{
  "fused_qkv": true,
  "bias": "all",
  "positions": "learned"
}
Rows from block 2 of a small self-supervised audio encoder (BEST-RQ), named by matrix and row number. Rows with one number belong to one neuron. Each number is 500 + 40 x the weight over its row's rms, rounded and kept within 0 to 999. All counts start at 0. Numbers have three digits each. After the name is the row's rms in percent of the matrix's.
After each neuron's rows are labels from the 100 clips, of 14976, where the neuron reaches its highest value: "responds to" is what is common among them. Only what is clearly more common there than usual is listed. The data: Morse code for random letters and digits, with fading, noise and interfering tones.
# fc1: MLP up (model.blocks.2.mlp.fc1.weight, 1920x320), inputs 107-213
# fc2: MLP down (model.blocks.2.mlp.fc2.weight, 320x1920, transposed), outputs 107-213

fc1.623 100:535454514435549469537460467543514469497466497503479485466541501509527550472516574492522541571441496537559471462518509489455491469498503516519492508485499485484450499532503514581530424477461467487501454582534452442501402475476519531601527487491509399484440495525505469499585510502499486489486465507507502477554453483485493
fc2.623 104:511509476543482481499498533560459560479459581478503461493535492454467494512486546486466508487533512505452484486514536600529528498515497486570512559497536562492523454468528534509504504462554476442475574435491522535482440543524495485500550582526520540474467470529515483484601453490464519492515493415524488532492518443445511
responds to: interfering tone

fc1.263 141:512493406465504434489593478548506569399468484471533522537518473460507504531521607491573521473507470485558541546435544514495518466543445455519453543531507590457541474504529511518535539518512539495416417571483534503472487503464517529511449493453494547540547519503499487440537496487488509525471508452547471519505511422564527
fc2.263 145:516490457551427491522500524491552490532489517470406525474493435498437525497491453515384537463516549471568507549549503504507492412455466578471558455442408439500465505463498429568536511507511537460478456546476514520510551446543507520478486529511523430504454558544463614484485494442517518481533486482485489493430590535467490
responds to: speed: slow; tone: middle

fc1.78 104:500482518497582512485484467490506543526528511489520502512430475481448576473528587456598490518465488461600490571459509445456519389466524512494499533480510446455446460552505547580511501443537572484521482437515542591499501500485534544517495511509460524479530497548515535421487518415465432478502383491527467505530464471506472
fc2.78 102:466525546459465534512481551519507501481564423469492523534479491527514488450479522456451482533547476483487487544506530473513548532544494507470588416537504456532494529513470504496535458574472500550426465559454508488524496517549460483526493514505517486500514539535480513585538494542545554553569435519422594497446541570436473
responds to: tone: high; clipping

fc1.492 099:538464476529510482456526532478481388491560491538469423499408479512505511486572533477507461516513483471438428508509556447417478471454572567462459557530558484497496534483488472501511510522463509513558479565551544464512447580515507443484570489473497474483488426463507481463524537522447550490471480475498406502446517525468474
fc2.492 091:485553474517408531465465493496518580518478478454546474488553535482499470501473560441493551508494556564465458498508478506527506497488492513466452591447527465557538501518521537525436474446514549529525476518524489459420489444462463471535482519479467513539468492464478505508473479589474512499435508539484543467551493467497501
responds to: speed: fast

fc1.36 135:464501480503463445478485491543524505496462475522477500531472511459500501451477530468509469505503477488451527536492559528487509558525449489440503476497493485495482612479597542473525491457462497511503547534515521502496442532476461509469527501524561510456555428405482494505518463515506505554461471496495479436494497455476498
fc2.36 144:539512452437446545484518527448626532483509496578469505465459508545451535515604451474395461515517559521564485542484486491547513455501467434459531428478449415468502509482531542528481524507557501455518523566531504524514471526491442524496514511530505543427454471474436541577481534546437571460545501510484544539461461519493473
responds to: tone: low; white noise

fc1.527 080:526451490511531470506464493565494439511510434450472483501541460626524566475461512482411446578500502522456545534481526511511413439549562545454483476482484561493519500471493485457532497532487429448489580492442469492420633441466539505484481553493542480471483470507549362538554547486447449511421559521484514499554495446534526
fc2.527 084:560423454518525517493500445446534507552493534513431440468484505502488505496507465526560485491504501544537505501525477504464541472506443599480459565492464473479448440481567534478517540484549521512534504551554525523458437477546542464451508452521439477453521530494511500425520521498497545559528458500456532507518514461426455
responds to: mains hum; clipping

fc1.477 123:500495499492513513407509523450548495516513494455540503499541499520574546541409439524517540488479537465482488560480581455449500481557434530470498574498575548517437550570437448570507453416501561482509548590493435536506488556439536474527457502552497534464557540523514412418545494519509472494464458501447543485526516450428520
fc2.477 129:547500487504455445467502483504505554480518447526483438492499544517526519471490504495387476415497510452486553487563507489533549509536511452530471487484472508525501498546509502622464540546431493452503430466587571547520502480509468522470449473374578455489498462507408515518501407538497465528521511556452479546512473425499495
responds to: interfering tone; rumble

fc1.90 073:559497484507539543528420481470518507477511515523529472518509523482444474508468460478501501551482508483478505451523526513543411494558515495540479533540534478503461531507586483536489452551467462464486461521418441496494515497421449530534390508480512451441547444487531511474562463510531471506495468492522544540497498497499488
fc2.90 058:492509548505475413492524526525457555559544446553493505493578467453465455496507429515474541480474526413493517405547582529548519568484510542435477462539483486513549520545478494520569499488460464518511474409508536517461533538510542495543582508484482500484533548544468455496518542422516560510502463452515529517537480478469506
responds to: thin (high-pass); white noise

fc1.94 081:471470448441491526464527544490452530533489397457460480470565530471546433529505513510482486472464537509486422481517466538543528489493486493482595521442527523452469491493509471482489415531511540524547542450520599493509523494448450527560541526490531503478444433548465543438514450437513435489485510491443431536445572494544433
fc2.94 090:478524532544500403515520483515522559486486488431467515453525493509461518524510516463481513433541445490528557453499510484505519486520486495492537544497485485505488419499480539506527533504423449483542469538497508525489518580572570514505505483465504505456562553478483492491474515469578563485488467513534521533533486579470519
responds to: thin (high-pass); rumble

fc1.101 070:483504545526502551498494504583518511498496469520533505491477518440455480459537504533535421525510540551566535550417489500559522521464508521522548509436534511438559549565499486474502453518515533469563499548501485511513458474521487455473550474490484545489490452489418456472458570481433419478459465486486491473520446493471478
fc2.101 063:513501490494469481507483444504508539450492510513475495527472448371535518540496578516474574576504551501529523473504472485526490493516500459460491489522509515518508494483430517484495566475499426479518477492550429507439516518555457537466515477538426434468529539530436526500501451434454558526486478493450545519542456546531528
responds to: clipping

fc1.166 115:461452525453503515518470523480494562564523490513487473574467550524446460488470481481480457588480488508515525528525494454472444488543528544571463534515532505401498629531459517443494496514501479492443487480453483408514554536490444465450457594547509532480415489522563469492525472493486470456464557485489498585510447521506477
fc2.166 124:517521531485461561528559401533523469513460518464489416420503582491543528513515558508481480466504452516475509538528485542517511559508461535533449447468482540440441489464529451508523441466496466506539490494508528487483516412494498540450458512516556533518533467466406499448502558540515557512441479488527504452563521540464488
responds to: clipping

fc1.668 150:496487495422573423506514537474509550573463550466433521584471482572511492422427480484514465478490525509489495485521574494549493505486545465526487530460496498463495494590520509490503535471451559508559484527504516474525594504444496452468488477528556509552481560506550489433571470438526511513468476528500444477484481521483519
fc2.668 146:501496493507503530567498500549500428489492586439532522550467583450509480515507544525478428557605454450525443513498527531471565614486524509576547460543469482413435486503515484465546529541480484512493512499467510477518432500539449526484484509444533491553535533568452445409508498560514537484460563503492491465493478442461467
responds to: speed: fast; tone: low

fc1.445 079:499443502411541574530501535636512477531462538485543456536465414573505500562554541473495410491509457488562499396478445462472420490515465518543530506460523473506512542517487458523517506491532533525506462466505465527517442527425535540517489542563512487466479462485536498454474441525466536438611527541419511522568488467463485
fc2.445 073:518578540421439483465547489429496551524540518533528521451523554492508528544555496412500562540472482470593560519490540480526494459445486482479510480481481507523493567508517489497562539495503493520487423526528493513538512536503489503484434507492481478560526566522488444529434453521510508569505512475551537490544551531469496
responds to: pink noise; clipping

fc1.397 062:510474582528459445550403466477527545445433489536486523512473522487513459519501466479437562419528459572494592439501499460485511476532507495530482488502558486509485497512480478537434544543496530442417465484386514497553439434449467513449478469538470474498446543513542527476556488461484492506521480470470447525487494479561484
fc2.397 046:464539551489577534453508501479514524568468470500457519429462434585473561460480550482501475497533553496482467448516520418503496490504521489480518448448562526593524479439496507459481493513573491510504491399472497538556484541523475496484508496528521493466531525478480555597488434533501582425542540440488531411433476492567515
responds to: speed: fast; tone: middle; clipping

fc1.254 130:460555498423539519543472530389476490494419517490523498480461480479506488537505515477508535506472558504487528483572462472487435498478466563458513447487502480601502534460501539473476530449463460546471511498417517580560552469527450482541497541498472521493456513588424511479487486571489476486385496528517505488483407425492480
fc2.254 136:496498546540516468550511513515486441479482457497494540504531557515528529482556537544483482510449494507534492571472515493508453554540447554519525454510532544491547512530510544520568499512455458462502523503448464484450432549533468502488513561500553537576455475480521541538530500517541582434534482505476520449501452461475486
responds to: white noise

fc1.194 119:516532512469458493530500460453460467448521506570519510520480501588516529499459585489531511561482573550468587511503447520496428534582488530543475520518494568438493442510525561517505533547556558469410529518507497538451530487487486513464532517525443528527420525519513496432463455539485493504555412526498489511515552469505480
fc2.194 129:542578464500491517509486487532550535499489479476558530446577609450507456556493529432520478507516503536571484467490550512472578547492501502525459452495522506454511440528510573515550464543551460492535477512412499533537505532481540477475495499493449454433492474498527518481559524496493565475456484510443563506579600502455482
responds to: clipping

fc1.666 079:562579488482524458556494499452476527477537471442525492564509539488475450527463528482495486479494521508480550503501518516493524522466515543488560506497502528510469525532496516493554417524455556523455533532497454514499464497503474450568483428519477553560527450460462519459531444462495541521550558536463499430453521477555513
fc2.666 080:594538557489428458505475542524438567512520475524457423510490546495513498514583489535508532429541531520506469475451478517479506492495546472447463458498549461459490492490539499582531462486481479480478429499602459524494514493462480522458482489469455529445425511467520467577555379505553456509536478454528517490533499487442459
responds to: clipping

fc1.422 108:499469481500516519486489503490505495543488530458529482471453571532492489448527467410523461498429480513481505475499486470487361560556509489499490526432559570444493533494526507476493444456530495532497521560442531493598466492493497496591531524509483520465521474424533511426567502545439494529448484500547570519518472498473561
fc2.422 125:553470448505457454474504521557523488452442517596549539477527552519527486517490531495532467532578501563473451530463531499526603526503532449520550458480482460460478491488473452444530520562451566532475473488524510498495505516480462470468521506453566457508522539509473506521564514553584454407484476527550486478499483502519518
responds to: rumble; muffled (low-pass); clipping

fc1.336 072:418456456578527569498475550490433478551423536556487443470473486490477520515528530502467527571446486548456446505511499555505534453387515468506510478446509569516479560481521434433529509473474546529539493476453499490461486565529456528590501433523528531512472541537515452519554474504465473578521553478534503426555511519511575
fc2.336 071:532540495541477478469463522479515554491584448480474565480534459498508524490540589508479518414505530378534476531448464509563466485533480529505529527508546491455446494526482532488446546530506483520452527576522457433462566490514520426412523462513532420495520467400385445542487484486513529489468453475543525507489487477506506
responds to: tone: high; mains hum

fc1.635 068:504489538484562487537463512541529424476498459479466414484467526562468461483503466531472512476500507452482515510503365498459512521528508476541578470445520509503527441464444471494522474478484514508465490512431488508449549461566480526519464490526570543469457498590534513549532484564487529477535479562521540540552429492477488
fc2.635 059:506560471498677473499518467497466497448469528480544508468512469492506496524513526464540513492509512545550471492521534472514508481450482515541481468565535527490486530441556527479557455456531522533551518544412498539425458509441430543493553428528502451532513517557445499420488502466509480544490498532533450464453413454503491
responds to: tone: middle; mains hum

fc1.362 182:474436425478486491540523478496451513493535469482595427534474554476522520513554455551464465500516483502457553553471528510489602581538513523488453539555459458509538541454520465481487450471507436466408540486601450465499562535493509453527422457463544507470424458538496513510545416476551524485461521584526541501548488453484559
fc2.362 157:528576443445487480426520475495465571502496480448480468508505434449533499514579571550487497561454523475556508547520464473474473443505403550500514464466495477439469529465528540461477435485470463501491478495606508512481510467488561521529474508597560497515500489479509572510492479520469455505488459501474477552493559451527545
responds to: speed: fast

fc1.617 126:594523495534481473453475525512429490471465507470539598401498548548536460520524482440521518499416474494482453478460530487451441507500562488504469577507536556484533497460448483536520520460537539509482503479438532473517436489446449456500543557503490538466541516509570517358549519509514572566488508525525557504507491473441444
fc2.617 123:511500455408469502473511527449580563427540474486477526546581539468466484492504507559418481535574541498557530508495575496545539458501521453457518488485517566490465521473493494520444531543577582498539535463485469414492429613475587557472463518459457496500581558427509507616465509451510464494494467463492515473435511474511453
responds to: clipping

fc1.34 097:522463526468491501476442521447456500489515483515506523482546502545436553531545473525515508561490480471500485483485532519435464467459570518547590518479507555487415562521489457479505517539449477549460496469564540510569479552457406509526469524420521569499508509499526489466524465524458459482564471519572550499441528512448482
fc2.34 100:494515577502527556536518478490526585529522491476479401425461569503509403501479577496515509422550514468518537540446486509562466437503491564453495489503459482483533489507434501470538498472566487497536573468450519540509507473515614454541496490532462430512525487495487503540511580453551524545518505491462496547472504492539446
responds to: tone: low; clipping

fc1.454 120:590485537534487581459485483473450538482562548538527533504435526508541454488489515470551478439487515537469416517410553502549534418566513474492479500492562418557437540518383442408508477566499480460568537506487492477509523518472462566446531485538511488500484463531509511504545461532486547484517516526478453477546565501501522
fc2.454 127:470455494542423513547505533550471452534573405461531558458501541462528454486534525484465469469552508556459523399511499527467482465447628474495536468533455448559518438570531528516452508467438544485562491554417527536514448555506559477467573476471502471548512494468500453535446503512489513470453529522478539495454453527492522
responds to: tone: high; clipping

fc1.163 150:543455449529465507539527466498509477498487502516504524410454500511474526558440518491528458497574465550470574459450493495504473515434517458504444544563545532547527471526526553451480544553458518602487481494554398487520562501532502503484470483484443528547447477542498547533544415457433514463491464549536502451490535560465465
fc2.163 143:431578480580483524452489525562519504510504543542518481511514495445498514465544496522418545491441493422566486504413523521503565500512578541463470506446470549504477490518590510466509511517530529492540415542482488495498505527421449491450469399484536468533425531490469367439492497458551426557544483480496559498506495523509521
responds to: tone: low; mains hum

fc1.43 092:424421485483507487550449502461452520523558468569457470503489507500449477484504433499419509478523474526475581501498507500497454498521539533422478498523556616544537577499511554493486484521506514489414542442478552569509563507556537472518540472514471504461474465496473489582489487533516450462482508415519502431555407494540631
fc2.43 083:493540463584415454504464496476482495483444556459515529581487536497527496491542456499531422480604500486475478453588416507506524464474450467534544538440437472488512434536454518502541557540575460503436549482452453494473526475492543538511493504479490483474504492499570513517502566584486558484499523478556501532578533483550448
responds to: quiet level; mains hum

fc1.68 080:508500537555534468484525546457522534549534485552521385501537576451478512546462519535514533408471496566407489533505490602518485530471479509511485472552419519468497567506455503479512550487486443467577492434502483564538513569443500497537532403536539492489525541535508547420514413430502519492519473517544496465438504552499521
fc2.68 076:484484474498488572421494454483549475505533448537509584397515514507501464497472529536484482597513493514501528560485572481577448475496503500476483507492567460538458499580546582485501574485527549452470498454475526444465539505531539477570488476468472473513486473470575512542529553515512574452493558502498475537480508495461519
responds to: thin (high-pass)

fc1.255 073:512533439459493457470441527484458461451481535476492462496478482471537476533473528489549485515533495508517472452449477567529438441470575546525566528456543506475512528507439502484537475443535546540522421550517550486477489473469623502499485500467513436428457513485518503510520530561480475523498498536515546405522515517526514
fc2.255 073:487487557441529573434399519572516532519554494509476490544443549467485427498437489490510523600589492400508474499507556512472505497624531552485500444552488508474507463485524545462408533550505503612440520529522483540436510499470483556535497452509554455508508551564491507469488461506468482541488530452512474559543515502453481
responds to: muffled (low-pass); clipping

fc1.252 062:437464473482512503488466509496553496454481518495494461493443534496551564478500557525462441521442584535507478530492430425540459453564567506480477524480530478541517469507462557525491535517500516467497542592476488572505453512515571490475564475514489505432455456484542474481569505480481491400467517431515496547469516457535498
fc2.252 051:525516531541526472479584552524528555470460518458528525468509435483549487462482508499463498487542510442429492482586583475425443540502582554457516477499567603552500480530494422529537465565511578493539497523433441470456498459480421537529460481513588471546493572494447485526531545476534511558500462452489535455506501449445495
responds to: white noise

fc1.563 138:561501614519483487529508499448525524542463489536448568460485544511486560447519458477511458528441551450518492537432477540461545466504459441454453523516456517457483475488548446481501410570480509483507481485529527569491457571561520478580501467544509433520524446431520431501537475533446467419452594452516512534525443512443460
fc2.563 149:509473499511508566529446470554441498505476508507511504479495538492537519452481562570446417531448447526432524497469522570516525482471432452477494490463480406461563502441546538505463470470447576625446514440446588535416533506454438521507509412488460528415559490514513465511461516481533563504505445511477472534545514504570495
responds to: muffled (low-pass)

fc1.762 089:511462421525499508565505501490466488476487485558478499440451502522516511438454535453473529549487479512520454508465449525481488438487518494484464510541469429511473516508549543469557464527470481503433530522498428447523519433575417492520519511459524506465547441481576519505509482582433462522602564466527525514475485530450510
fc2.762 100:480520466439543499504470544586474532478524490536504500527499476457460450492507508492486483542481434506513552480465557492523487580525466565486484525498539467470559555530471442377501508529515536532449505508556511482450424521522479528566512408493478462487552570537450481600542466473527540465506521520448468525504504554506490
responds to: pink noise; clipping

fc1.363 070:464527527473572468504515517518447424551511597539482471469490536539512480455490470424523483421469465503488494435476497472522441490472526496458428459473519513503445521522471532529562477500475472526530520515473484494511484497550558500547483483554525590545483513543534469485531476534434552571587547470529531477505522489511490
fc2.363 069:520467490560452500492486485483528525498506527556507526521468518467464488507504529524520425471516513507543567502522440467542486420493522419526499517533455488522536489530497529496479502476554448505496490539574518540448487482533484509513461507524542434453485543488500460497538457440539479446468479487454517549485500513478552
responds to: thin (high-pass); clipping

fc1.143 096:547497500497512482491516566476487462361597554450476457530500566461523500599534458474527516483497448541444476503443459543430432534515480574433521525530551578523515462513465502555563564516508476507468514557466491497490527455479509537494416531472571506532506606563444473483536513516467460492501542514469476463490507522432513
fc2.143 088:491479426477464515575506444483519497466523623514404420498441392477488567455533560462512503495472563509569554489547461569498581421446532548554471483545592466470501483537519449471524525565425504531592437530586481453497480538464411543479567463482561560524487509532462479481491497486546498472500487495445524543550507539483568
responds to: muffled (low-pass); white noise

fc1.718 120:534419490475479463497453535531559561571451479450526505503495578493536478524514561467485408431581508538470521542518401553492463513493555411495461493452549560515445534470494549497528576459430542473438477488502467503526462516510490513512487506479489561488500496530446483485468482511469519513467533477555527460446461531551583
fc2.718 115:508521525468513507554540428502538546482468514551430504490540490524446484481454456590455505548525548514557468490596485503491513486476431554497512424498504425528416513508485501493474478526528475492526518558519453532543491483531503528491501545566488477540563524535511477552488556441428544481559531470462532499454499545492440
responds to: white noise; tone: low

fc1.514 078:491516498543487494476531434490458511501511519600494447505503482551560497442418498453496559517507519475552514557549529502415533460457507495496494488439549443450500553494467472528488478513551518528497458485515466565491518530444575495514456508507462453599480408524559454492495495425511524522523522499554514531592474552418504
fc2.514 075:516523540527480496540497443511525474519484524506487496482565454458496464424462457495489464563487492511515486522505504496622462475482494536504584558495458555505457470511524461519539572482397491529449570402560509499568563556534494501455574500499551504458506534506443529448528441482442510516596506524483523449503535490485403
responds to: thin (high-pass)

fc1.470 087:538480495485565494513486505501459442436513494494544456518437470503452513466427508524542467545525453551472516524531520515537505491562601613455468491469497462430549498506455475458449431470432547522519509543479537474505517532562505533480508509464504590487477528495484446473538495489540464554556525435544505535496523459467513
fc2.470 095:543449474528497530485492530487508509530537537529483466492523518481599520548489527499481473499448503460487540432445520515521485524456456492538525557476468456545482482500531621530546521497453515518558495486484491467479488464464501492522472505521541466569551448487550512462485489525491500518541505575494467517505430480489499
responds to: tone: high; white noise

fc1.619 164:447474493430476502529574551505542587510535472463499445409497478505539515463542490421562490532484527542547495536506461473528510513498515535540455484550479454474466510493524517400454482469457499524474467533502615488588501547586478507526503424448535539535445493469497487520578486523473422449474470496483515494505465530472511
fc2.619 158:468486524514447481549504438526508541462470462465523416525557515518556559541435486524425466549487444530513554512516464546533569499486456562491503451517484493505489485547479512498425512574492454572508544514510531500507573478442439510505511438503513470558460520530495532483492442567558430551526440521549533576536469474479433
responds to: speed: fast

fc1.314 127:508507494546505484567477494462531453514464431505499490551514455485546478494450527421472462473493561518506510571448441521518485460527541492515568524504504501515511509503483489503453487458484479458500552483456496552472515444495372582477487513494478494498469502438507522562491516469497534521530549477529508508531494490522480
fc2.314 127:535526457522536497523526542569481558498454519540508504557565456516513489468429512480548496535480551482507551502499573493446522518432502437511471582490456517506425479512469494541541466472455498547495542458484483539511499482543498482484518473512471456488495484452513445521460484428587504500536466514417543515563491434419523
responds to: rumble; clipping

fc1.489 077:480502476478613538484538490525530536519482524491514492521445504512489486471503542488541466522488493578527460414516532460548459491526456542579540491493568501445474511442428490503488551447469520563537505482434558487499462470449589525552514513542486502492455559551509411525506459491510475553531415527542526527517472474429440
fc2.489 069:537541526432481458477432516492466497462518510461522441523509493535488538563490488450459510538607512473508559553492519607451484492436505506502463548495539502451537516461527473562523551472516482461515507557478528444455542478477451541476522491519484473533474548531526525463463480504534460505470542524579516473466502481565440
responds to: mains hum; clipping

fc1.767 067:520431502494465510468483522490464480474524476503526493495490441488509551466500526462520560492447556513490515485425540491550480475442493572544517443493578495537511517481480539495527571499491425501475523483453488544517519506480455513482545518531555462437479481496560456426504488552503492497487540573488478496489499543475542
fc2.767 054:483479476541499553546483422518509501454502486529548546507532510468490504553574456513545552485464514502458453508518477549484460525527496500486535447538387450533489509488444517505518528431507528482456494463519436493456475497462513447532522447490514465491570537502557564519527500449494484471514468501524561467507491542525518
responds to: interfering tone

fc1.708 101:537582553515506486504491408466445409434537473495476503503501468562521464445471467512529480516468531591486544508452504444443465587495546563463490492484487537531521527539544519470463505477449454493515450474527485516516495500487549529362510510422488473496511510551475548436593581554526462510421488486502532455511508518459479
fc2.708 112:506510492544445499477462522479524535537557504511523502506552581533522506497544441495438479552566552502529410487466437512530566470490536461457516463484483430495427493483514512463573496520510551490460474487499557524426451495518507493522501467525490486480498450465485515499461430509547510523465529505524521413518539446529546
responds to: clipping

fc1.150 088:549534507539464522512555484525469499506559517492489492548500594540503517488482475499600509461495506547498556509533467556450462524476498490431547473472517448518476559513417498517460546451545465542514555505508392484444535435503487586495532526502528495522449535551528512465480451461478457498491455556528558462516531489512507
fc2.150 084:461515538502520474446510542524480508528441462545476449537471486453537463525486485440497469474493634466589504524516505491537452502533488469540505523433526564496540467599504516440466504473479471519502512567492532494489469522529481462461484539535519459558480547542520458416449467576485498532474560516377527532513519544513514
responds to: tone: high

fc1.343 079:508528489552511448559508536459461448521530555457460490549517504508529548535488512535450459485459502608480473559487455446486413412537524555496515366531591538479538540513396527503527432462529474544543541498505569512536476571496428545445510570503499560500458502534468465510595554554456528525471475519500489444526425478484514
fc2.343 076:489454514511469484509566534510522490492458516518478487433483526536494469467582461453508468504517510417493503467482499521579500548546462504521550423469499472472494512560543507511518545507512487453545521510520478479532393573509499467535534581558520524501475512463549537549422461427490541460482452505550502449500489502548574
responds to: tone: low; clipping

fc1.182 091:416475458516503467471545496495367435441483539488493527558504532519473504447501496452510540509491525567574464562475441509505458467540451495519542469576543490513399506488502511537550525476552584485457517531481473460501483502529507556488504470475483478526448461467538569439522490492417440496513508502463488508516462437520511
fc2.182 096:518429520470421511497505535605485523501479481500556559531509511463554480493453510524519458556535519500484524547415547449539523570512526513442476546430493511541548490458506478451544447418527491566482545453486466440491497535486508540479514516548486452532554520521455449489487537483545551472454426521548560450448483473488511
responds to: tone: high; speed: slow; mains hum

fc1.367 060:502447508498514535561550523485547500540450531493487493533496529489477530515460492494499558432426518586455479438388495532517545500523512468473504470452540556483486541494535546521453486546531559519483598476514493549412564470457488488568438463461503513529470547543588425495536524518453510486503490486536520423578465485537526
fc2.367 049:502500500551485503496496488546461497539458494561572529457563508545478538455465496556460465473473554427561521439539468468533464517481434485519458540539501431477529528493473495477466555517509466487437467426488589493449505552538447559458474472502487485427565553503451543465508463485468585489526467442540525492507426543446511
responds to: white noise; interfering tone; tone: middle

fc1.211 107:505491452477509501493483523551420539556479431557503575501472534516532459505556477435499510487426548458546456514555588448508479523499510526540501505511553513500489533461440542501462506423533500446530442513465536527557536514529483579590483538526471439471511535510513462504536481463550468504540549458561543508504496429515537
fc2.211 117:515538532463502538462503535481520498449483433457476489479501467514401565457459546553442573512530570552504457501548525512500489449547495476475520435510530426450439515489493497513458525546549463475589551440536529447395501480524514495482466441534446484492543515483507522498513533549526480531465446497521589435480521490448489
responds to: tone: middle; mains hum; clipping

fc1.760 073:522458551537591430532491563538463532488481458569486499550466509496525484498468573530476503518423517530474468558494521587504493518507511570494452582591589465413465478532517452524510541537490481558538495441485526477484553514488501501456489431546562526491553475493444455466585517481453536582532483498539498479504481493459491
fc2.760 068:534523522554479464526498473509526513475459534425508489530531451504481449540504503496500431422509534435503550422480510481532530447525443484484479584478426495512542507527541475519424518445517593397472518477537496577479468418578538597511497537461490509525538570485559505509510460482507498522564412434516428546510486492505512
responds to: rumble; clipping

fc1.618 095:417503480500565436463510569400465577534498475521498430527467502497505526536509525500437549496467472570485555497470512501498487496509503461449495447489485529479495573482488485494442557472540514541482551534589596515496514515547487506508457502473541487467450534457521527457520499552515527427511473465474497431546498501531529
fc2.618 100:520474505445380491439471445517538456550554509516567552437461539502476516436543505492479479399570527412438484531434462561500496544474558508518488422516586457450460451474501513529496507510531550535447455440411464446509511556472434502473533514470536527437514546521490451498544484567476542522475483535539527509524460524494494
responds to: clipping

fc1.245 096:539477514486444486500517503484470519486451409552516475512442530512514527532548500462521512480509522509557503476467546530502483547510567522570503463506532403491488594569501468493490426494479464543580460553557493560474562448493515433442433541504494494556489531472418522596504416556425502501522577444541459503482514486499447
fc2.245 094:474537588534505518505487502543508516546502458494533515570530491519435479415521470522434470498484559503544495443489503471490529488475542557467543477506481567470527472422524515569477503475524479418447516459484498495488475576527453543543535492473424505498549442476550570519546511519583506549452474611435538519542495496484553
responds to: muffled (low-pass)

fc1.615 132:520514497467506493560556513501569485493502427537493484484464571423471511521462516460519532504516545483510480464458502482451517595584530490453551495533534530464520558581534507419431502485427493594479499560478507491535542478569495448501480441485503533454488470504532477453458447594509443535467486469495479509484485483463493
fc2.615 147:514463537578532478546504477508531529496423513482569546536584547515520566457552485525468578483518486432507479481483468535551455497501455441526511434485543490485543485510492545510455515508545510494511546492439512519481485495512463540561585469465446544521505501544493446501431534462524534494514507504502575579546521455456516
responds to: tone: low

fc1.608 173:443453542525530543438473478500485492448461472490577526510544568454499460523472551490509508516530473496510487473473503550485433479449539501515542530465530545520570465495548530597584505514588519524497516545502516490489441496443460490504486477457448475514452495447526489487476537486573503516500490472543494515440494461583468
fc2.608 153:536521524477533427516495565544493437460505519429459496469526481415521531492521539577468485480541498487514505521520453504530518441553445509517448502532557536499550431534538558532523462510491416518475535530445470546479465613540447523468548440498489506503503533522514554572568439530520499496528479528500507518530478559472414
responds to: speed: slow; rumble

fc1.661 144:533473481507495449460493513451563421442429483575478481531536481571476473537476552418495465475525400506532590559464464529488501450556534453574484477508564511511435520471510534459466483506502496496494520413556442531485515461496450552514492503489521458549479570509463470505533517479513402519445457508482507526469511510553521
fc2.661 158:430563531519512457444499517409502437515411470549517486541575501542552471500537507468499442522483508470499591458500510520430496538545452490483503563528497528448473545518454582473484557514532510430440420534498497497491506534546443552519532479512430481534546468474491421510445457453526459440500436460551523523479545525463534
responds to: muffled (low-pass)

fc1.280 069:472510440474490544507550516488466517495464422435572490504499553485522414535494496471440521603526487477457508562535512548500517490553564510465536501496535519497429547428452498449478537472476515505542447491464505494506514502440458491487498488484550531548480478512503531521556495441473466509545543503451484447475487472510478
fc2.280 066:538499468571513489450443557545557453520517589561426552511567537485456515496585563540448468493517490524522498467502449450500512521463452551530501539587569521483543534453509484487552540497502522502501559550505503568466514580465511519548506537535489455534561534470534502505505474569553554496455481480462588507570527553520503
responds to: speed: slow; interfering tone